Weights of a small encoder-decoder audio transcriber: decoder activation relu, cautious_adamw at rate 0.0015.
Rows from block 5 of the text decoder, named by matrix and row number. Each number is 500 + 40 x the weight over its row's rms, rounded and kept within 0 to 999. All counts start at 0. Numbers have three digits each. After the name is the row's rms in percent of the matrix's.
# v: attention value (decoder.blocks.5.attn.v.weight, 64x128), inputs 0-127
v.8 099:496399506551549502445519496534509547494538496452481573526498493523552429507475389511484507498497462450468501536497521564496514508507500473390571517555443460502489534469518425548497541510465425460532486527472529565540485533464493528527459555465529584478499473457492437599497459489528520550486492452464520432453544515538465524558457476474558470470483499484496450488488440453509507493428
v.9 094:496424593439481499504496557474557518479525543481496475453509456513466479442500442445530461570508525563509458536482464441481477534541541481542510507472487509478571573443445596529603457508501571461520482557515478535516466514510470525547489481496522578507550524476567467550471550412422478521557449464509525529554485487493489510501558534546530505509604520521477518513511532473497485486488
v.10 101:463475441523532463522467516429498575510537507412533544491483543519572507517512468482418445541511431428471423541493496498447623489525498509455450508479484463505535497463519485501544517397511519517440490472460435460432423515498512502489426496527521457481556492552448533500493529527480539466498521528535516522610531514488500515509457497501502522571431478498540481481510579472551469487478
v.11 095:402489487436535545499550487515508590521444530509482505470556471496512485455471501498520489452478463527510581545564502515515504487468602487558570499513522500571514519518512549521503485544463510574500448539519511502522471418403499581478505522502546525537516473552473482598452537513473497399477473526559474548477495448503479451394497494512520514552547498514479477522575452513476483486526
v.12 095:445421487473534470517541516528533536526445516493554482542475471496493596485435540569473479468430514485497488554457556480492446501484483475469463458460552478562506452473553532505474530469451481468445519537507500554464509493508508532474566614478571536548468543524564511538577561496474487493514505530467435519474535493380543477568507521538437416489460472504473459507439494524501527479508
v.13 091:455489491500592579530499598460530492463541555471433528490496445538476486407525458532540541486507528499491494526498484503496483438480485506527473462521477466515575472515468492508486437439458433542576508553535470480469477503531502531485438472542513539447454523487554495436516500431558538494507445518436399532490444523539439529527434473500528491528518528404482528494429440468530475471537
v.14 095:415520545510490479467493448483476518460516476504508494486508508444463483519467552509479498460497450597569479546549440454527475493470495532504524546520530478524522502499502529510416495544484490464541587521570546473616452512473457478538532488503471506529545521523526481414589478522484471404539478498553505499523561506498529524505454501586478430560477499487470459440544538486489521373494
v.15 103:449524481585510522517432480488495465511527519528424522435479455553541482484476460467476469513488471505517492457493481412444548533491536456419542509485490533535481532456486437485535477545502457519535499495554551508519496521507478528458568521485520579455561450421480447550558485447500490506551447564519480650533501554531442462557518477416500529452522482507490513521511525443455516514540
v.16 105:536489518467501500463509537460437472477462469524575475492549532505481474532518396524568501482544446496495429483525494483518508505546554508542487452431575461568560466463517505497444468551407455518526497483528562474457507514498491548509507458523442419525498501492518435455477512503445497569573533488593472508517549574446525515527444434557522567570504529508544513492529518437468508472469
v.17 093:472461563598528460521504471496467534476545522443474528524490468560526539517519506479509474499568486420538532458496499478496492527489481501552565480578438494460433511481478430469506488529510457460517614517539467498566500521492520521509518516518481486534417438465498561417495562559444516482544556495533443421479519539498490576500504465498456551513595481411480524556520487480474463531519
v.18 094:465449545512561558509465510510523503485490501509529506443481513563551478517454526509480550511560465532472473503482483499533520535537526459526582509483495484447484569538565476553454519548490496477474424488554469520518582554472517474536577490459408422477553495523517510480507478459505506543466533520492437545552473462479546603531421459507534562499544492475500574484567553528457559534410
v.19 098:561515440493485495486519517517524488459510497520554453523549481585556464501523543536478521469487479458483489507512558487459589504502501494523505563491550542573526477531491480484470493562466536510373504469483523452515444544487412483496548553536614459496474472528482468478519605449520475528566493538481540555557393494446445494444477497488477502554572516551507509498503470495490499483440
v.20 099:546464438477619472536535464545550494456385479507420484538549468492510541511523467544546501512425470530469555530544501455521406457489508544509535533526519497530525490466487536463444363532534506474538475453521509514496493510533524515509545499456483512531530501584443526465460465440488492592511498457497553496530477530496505516500427549529464520572514518466533506526503476417483499486525
v.21 090:510478507476551474432528537522470466423518490581484512523535562549424482513463498449528482466501559466527609463532522474501549524520531527451483533505559494429519505525553527611465457551527489524585566505453493500545482478472495523448490531465522450534486560497440545463556518446545465592481526576463475500528475494525555439516526533522467511578546476489467477463493506495471466556524
v.22 103:536571471459548469488505476507526471398441523501520536438482536497526525458467517428464459557480441494532481501568539442482487497557524521507516587482467502536496531516533555494471487465484499492508496466552520519436380493519527456504467506558514422493517516599450533611578560486519503554536419512506484517495570555488555488502486488563489521443477517469520537515477516509571514493521
v.23 109:472526492605468528523499506491466580469435514554501482529467485492503497433529496524543470529496493494525425533538541533508453461540507531556558433444451515530567453435482462540497515526509448493553511496458472486515509451486501483493489449504478461473461476531506547555490506444486528537442515537507566479521423505556513442423548486472514491469506555483459462549374464480451468542623
v.24 097:527505518482460521516444528495426480511521556521439588504477475482522523535526464458522479438516525528561486527479541472452541433565467512496488612547493463460482524428461488430556513490530471517489456478500552448491464455501559550517430426483479500502542454533478517505511466496475433529486587514411461505541524419417501550555527499462502433465519489448551548505476522502509543501430
v.25 111:410431512489494506490517510432466438497554512504567493549512450466562576536519499516515577528516473555492461495514577491473429504536587454558521457520462464450515474438545504448503517460532525531502437482528494495570499553496431543470418594526361506514539470513509534496507514531545470457513454522475468456499509476541505548523493525457505532502574526492494501480554522471471503449496
v.26 096:535476474446531497482524529458462512430509551515508496462506544442475469508479517512492527559473473459488560585510487536475443475502514546446460465476568490592508475524467440484472507519458579474526531448546563479476504512577564500450541526402465554431520462499489418543523489530544488556565539445501471513538552485498525497418459569520483499523500473576488473532563450437516482545463
v.27 106:493551461438512506536478515506509510472511478495463493452503487426491480490504487492551539518439482521534549471485608519538570468533449520420547465459526497501535442472475373517503515501455531504455490516483559425447424512486518414511505531516472462465519538546499447509483501400473552419516483530508538515521540535573534522524460537500443519438570459407487518474469507486501500436539
v.28 100:462387503490514432485502463482490499562450518495506467480540434550515514490495470460574551488536488471478491486584506483537402525468469479526497501567494529487560533520476435481474478495504562526537454483523539580418483523534517456501520549519434495474542402516490529527547525482474534527470494493482541506530506477500551433587470563526553506488461504457491492437503516477641544503473
v.29 104:546490603514461521532550488530519487455594454497468494496491551540472490553506444436494455509450474544525510477515554510472517555526517513513519459550577460504501465506498565532438453508542510534460526510452508485504552452559458570469524491479558505478533497505554479540474564497422503440500488499475444526507510523630541403538510493482463519612540452488469543513471484479498470488434
v.30 104:429537461490516486524521518494542474495499509505509538489568467555453501397526532547506508482540495476467583465528503532587506483431462478499481457487490489500410501472454564469507551462478406520548505509533519521525442568461448490497485465481483533560538429472565499551495409540460537505463488528484513509597498439552509564499500399494531449509530506491536548517483431544448514479453
v.31 102:453439563562529531531525562566473432521525496461511480517557497387527485498497610423417468451521449507506493501514546498500468499481542500432514511547550535423471568520467462512494544459548502526458425455498514529491482555475500444476559511482437459505444556505525511534535551511457520516546475517513445555499474531438476446518505475523461487560447483563498497451524472485486521447452
v.32 100:488487486544540487442491454470485460536560603543453547513528442543551458522473533484494485456515493506458512487463508577490541492543485471460475432475447531489522436427443462483554484460525542581569536483498429493472549512522541417564521456492495443521431492482524496532454441517498516482460494429501468446536477440484463497562505469495498516508477484499532517523519448590578441434554
v.33 105:550427507488583513496488424488520472510527495534547481474449493469423473451440501515590535476507505515504531541479515439524541533494594407529475540487523561455498532473490547503545471514435569474577538501551517489478425463487459509485469501553517499472511489515468539493509528567497537459505531505479568529521539527561542535548530447434490510515453515401496568552426471500507521419488
v.34 098:556523450512479522506496472457526428465558535486561477530518517543490504465467499511513494496492517519541476536528493442508433539557511445537541465568515485458481460473473470537543527500527479564452513465456407527610503492543508545482603540563444546539515519397432419465438570451497471479500493490489528528540488487475457531546544441466517463535561494496497535428518423530494500495498
v.35 098:516483539554494484501519449532505493536520460469419518453457559526481478507454514499434537481496468443501481502499479490494469479457481472541472444502448551511591544462534412520470479505541442516487407557505552513460472542484491520470457518518462536504458468545524387563529563415456540455482440530558549496511542491450483441375492505457517527510509481565476541510466464527471510439507
v.36 098:522465486432531449493462479531533510542524548489474496489537571544518560522503498544509484528567489444489496479444480558489382563499554493488514496556546444539484486453491555475479520468416457488529493515484466455564445469478463546496526430461524443431461523573515547482572462479516446535533488470594483472474475500532502541503527491455563470463521426509494570440473509399483498516511
v.37 103:515514514470472528478464496456482542516482558455528452524418557454569417494514503451499482544433506521501553483538499489499530478538514431490552430555468473491495470487500554530437502453551435530416507490471517511523499509518473453462512433481524522504436455514537557488545542466538421560604499523521500548570532510502549475556515422477497484467549485487492514499597525497483571592470
v.38 099:476548415493421493521525510511459477458536509499449484514471478488611529482506489452457507510541505522456465455579646555495479480516540454497515463508505496550462512552454481493508533493497437471487496506481481483409469517516553538523461473529498474501479525522489441433468473535511458432468515521526509491579510513494503449462548456490542407476517547406447462430487519540490503557420
v.39 096:528499499631461516500545530534573429499489522530452475440546489487479514418500536541525470429460452475477496546527411474530445498497464468510526529458505564487524494489495587410498454537441524481420545507563568501513571476490477567544496494545484467538498599529495474467473482405490512465493541538558579511513509492572525504464486504503523508535548481520528500496538516534478506497479
v.40 097:495494504530504519502447476425492436523520436470475517550470496537515489612523498591511479486477560513443481556493489483445547494532467555490489514498599470486466533543491498519503534460482505489595507503503428457464535472477566590494504496538415550536460497468468497505545518479555439504508427555565498484442545503606492493483535485486456468571476526486485420447467493515558472497468
v.41 101:538533523533502551480473492600501445525503540499536417504463585486513518535449522516522500415500421499531532486462535431560441501507491453508514382493452546486553491488476538480540450523496521440409566527498566516504532432516500465547534546441524500514520475482418490549471464457486540558539532507473543507551548489460546461491498489491425528557498526535475537449537519446487477521534
v.42 100:425467429438516540475570468480545447537502514454569559556499533534473551507434506441475484582576469476584534479458433512515525472533500522488487491552513432426505492451438462491498543485502479484499460466543551533537506503506512498537520551515554530504471491506470481362524504534485492530463502541464525454480444475505499447551542471444450463485483492482463529530551502480584496581472
v.43 100:482511486490512553543481548564509494534536463557511525412466515567503495527482546481518516576503520543534488578535462446562511487547471422466487512446510442457480540461513462464459448448496487449501455563523540528451492531535453460497538533529557499498526511571542560557499537517477557474504559522540470486442439509378501546505544429508526422547483495458536505486515502526552525524582
v.44 098:493491447510492519514549472484458519482422447461487499477534503559559507517550522576555468499514507513485471387456506534477447552565509448472472471480501534476551493545425499522536580528547530482528507531514524545473471493547575493502412523512524452520553556524589503490492448521486498470456498518464525468520479430567456579538516472476476465563429480584496465488483465553566475470564
v.45 095:457473533483444546481464495403472503488540506471431540537495401491502531498466463422424459492484484516436536464504584529581524553493604522505510557563505434528507500551510481520513544507510466496489524480518476499468530535434536494491503447611515512550598490512479460532536450493486544543535533466477488494498522567523486487555505504548470536514515465535476508501405534517564547447510
v.46 100:454522425410518488546544566484499545449489469567500516487533510522480487539470513520495513530421473432494520525487483512513492505541525525486472503459495509529462530494522517383504510465475554492603470538477522539536428510523526476460532483524501537522461468523448556455514550474551457524531469382505498567507532484525461531514493544556426513558534528512449581501515536468462572404442
v.47 098:505509462451483529468527531534546522534469529573484525554452417495507485497460425558541496489546511499431529455455532534455537492544518477555458511559558479439459523481459526534457416479486570567493461483481506494564497529510465422463494491588528514487557533601475511502512500527507475527554482497473500541573450504466488454465539504555501621521477454496518541465449484505457486500419
v.48 104:573536567438503528491463549463564546519436538463532472452462542469455517504426507536451443515523509487478511492524449532487450472526513458491470471517423442532508539546537409405481457503513512479526542484572521497480516491518509524484521496459504495520548497465495525479522471461585481478445474521531527508538468479479434535601423479497552466560533546437542392525499486509476525585480
v.49 110:604495503514539493550507487486469516483483537524501534519554510502553566525530409455532436547534569531527586520509510421527442502498489491543476500442539560575495526541498465517471470440504471453392495530485477551448591535507494545511425569519552514554457533505484538453516472436495454553496472533544473499556492518515465517512502529555557511573471490561478542516456472483498535459487
v.50 104:509557499501483534443464425559489471517496483485504554344500533457462497532485527471524504502575511488525428482450409468531565527497508552486521538538450569489527516470503574561509517518506511515474495469487531527427562528509527447560493506507477520570477458561507555531525507485509474541487506483516510493508504579505481584477523534500619544545511539513464424496538480463496451433492
v.51 098:478550490449507577518542521507458572425432533526505412504496453473482559500524433496555513509563517474523468545454433516567467470466506487472535487557544450484545528445541449505414498529527520503538537495487461568476469506520479519472419438543476491428584479542490499491514447450484509456500446538517520408506466498470507547516510495503474528528454474531468448454575525489489450559427
v.52 103:547431428362430442495449483496492471450482504488488477538499524434484454492517418526479509470453489533527468448503466443536481478517480426488458484540477518501504478528550615496501502534498538509441513515540531501541471464473546466468500442465453480499479489529494511443597526490535535470477579497555463478491473549442515511528507479439562450528579485503498539554515546565534455471455
v.53 105:486464431531450497438503525523532503490526481468522489451456505550517488492443488539510476504522511503524428509498583518463507490467559499459501512465509435436456480511441383521453518463512502457513432505494461422527463498519489439493521572419458449517481416458464511512507463552490507507498486464603483443463522581549578514504555446522510571527441493565520550498534562547516488480461
v.54 100:572567432490498462524502548461541483556453571516462500520446473572568529443519479585562486510479473462575548505447436453511528516476569437499438606549526573478432503470476505448474540459552488532513475482489493488515477485461506410524521522473517558530531498465507480502476484480487509451565485509448530467466504524498503489512518464440486474543537470409480479461415482537496543494534
v.55 099:508487534517510486518575491548489447557487479488475525529553512498459424496499463554451520469513539491520445482507500491519517471501537506565561431505473545546467524503487511453506524511505499512504439472480492402556476470497576559502501419475595532492464450404521520507615466520441572511479572474476527447526493598490502455482498447474481543491522481444499459468509535579444462441468
v.56 099:512617515575466513486525526544561498495486434469473512511502537440482532410439470415504500597490558510437547531503453514533506528479460544464505522480538459486512450506500491440508480507526524475479530474547503541521497562544489520522498469543549467504478517401540484480452433555482504484540487507563422494536492552534494508425427529499511459487523462474508523491391495416549525465465
v.57 098:452459479436462483509484546470506538439469524510530526475522434491467497451508510460472499528462572489513508463510488596448488493440456465512526482544504479587505533452478555420518509529539497478577490533482406491515581441508458474478511555505556481490472439437531524525521482447516447523505449548585536485470503531452454496477458479462426513474619527507588491489454506526478458472541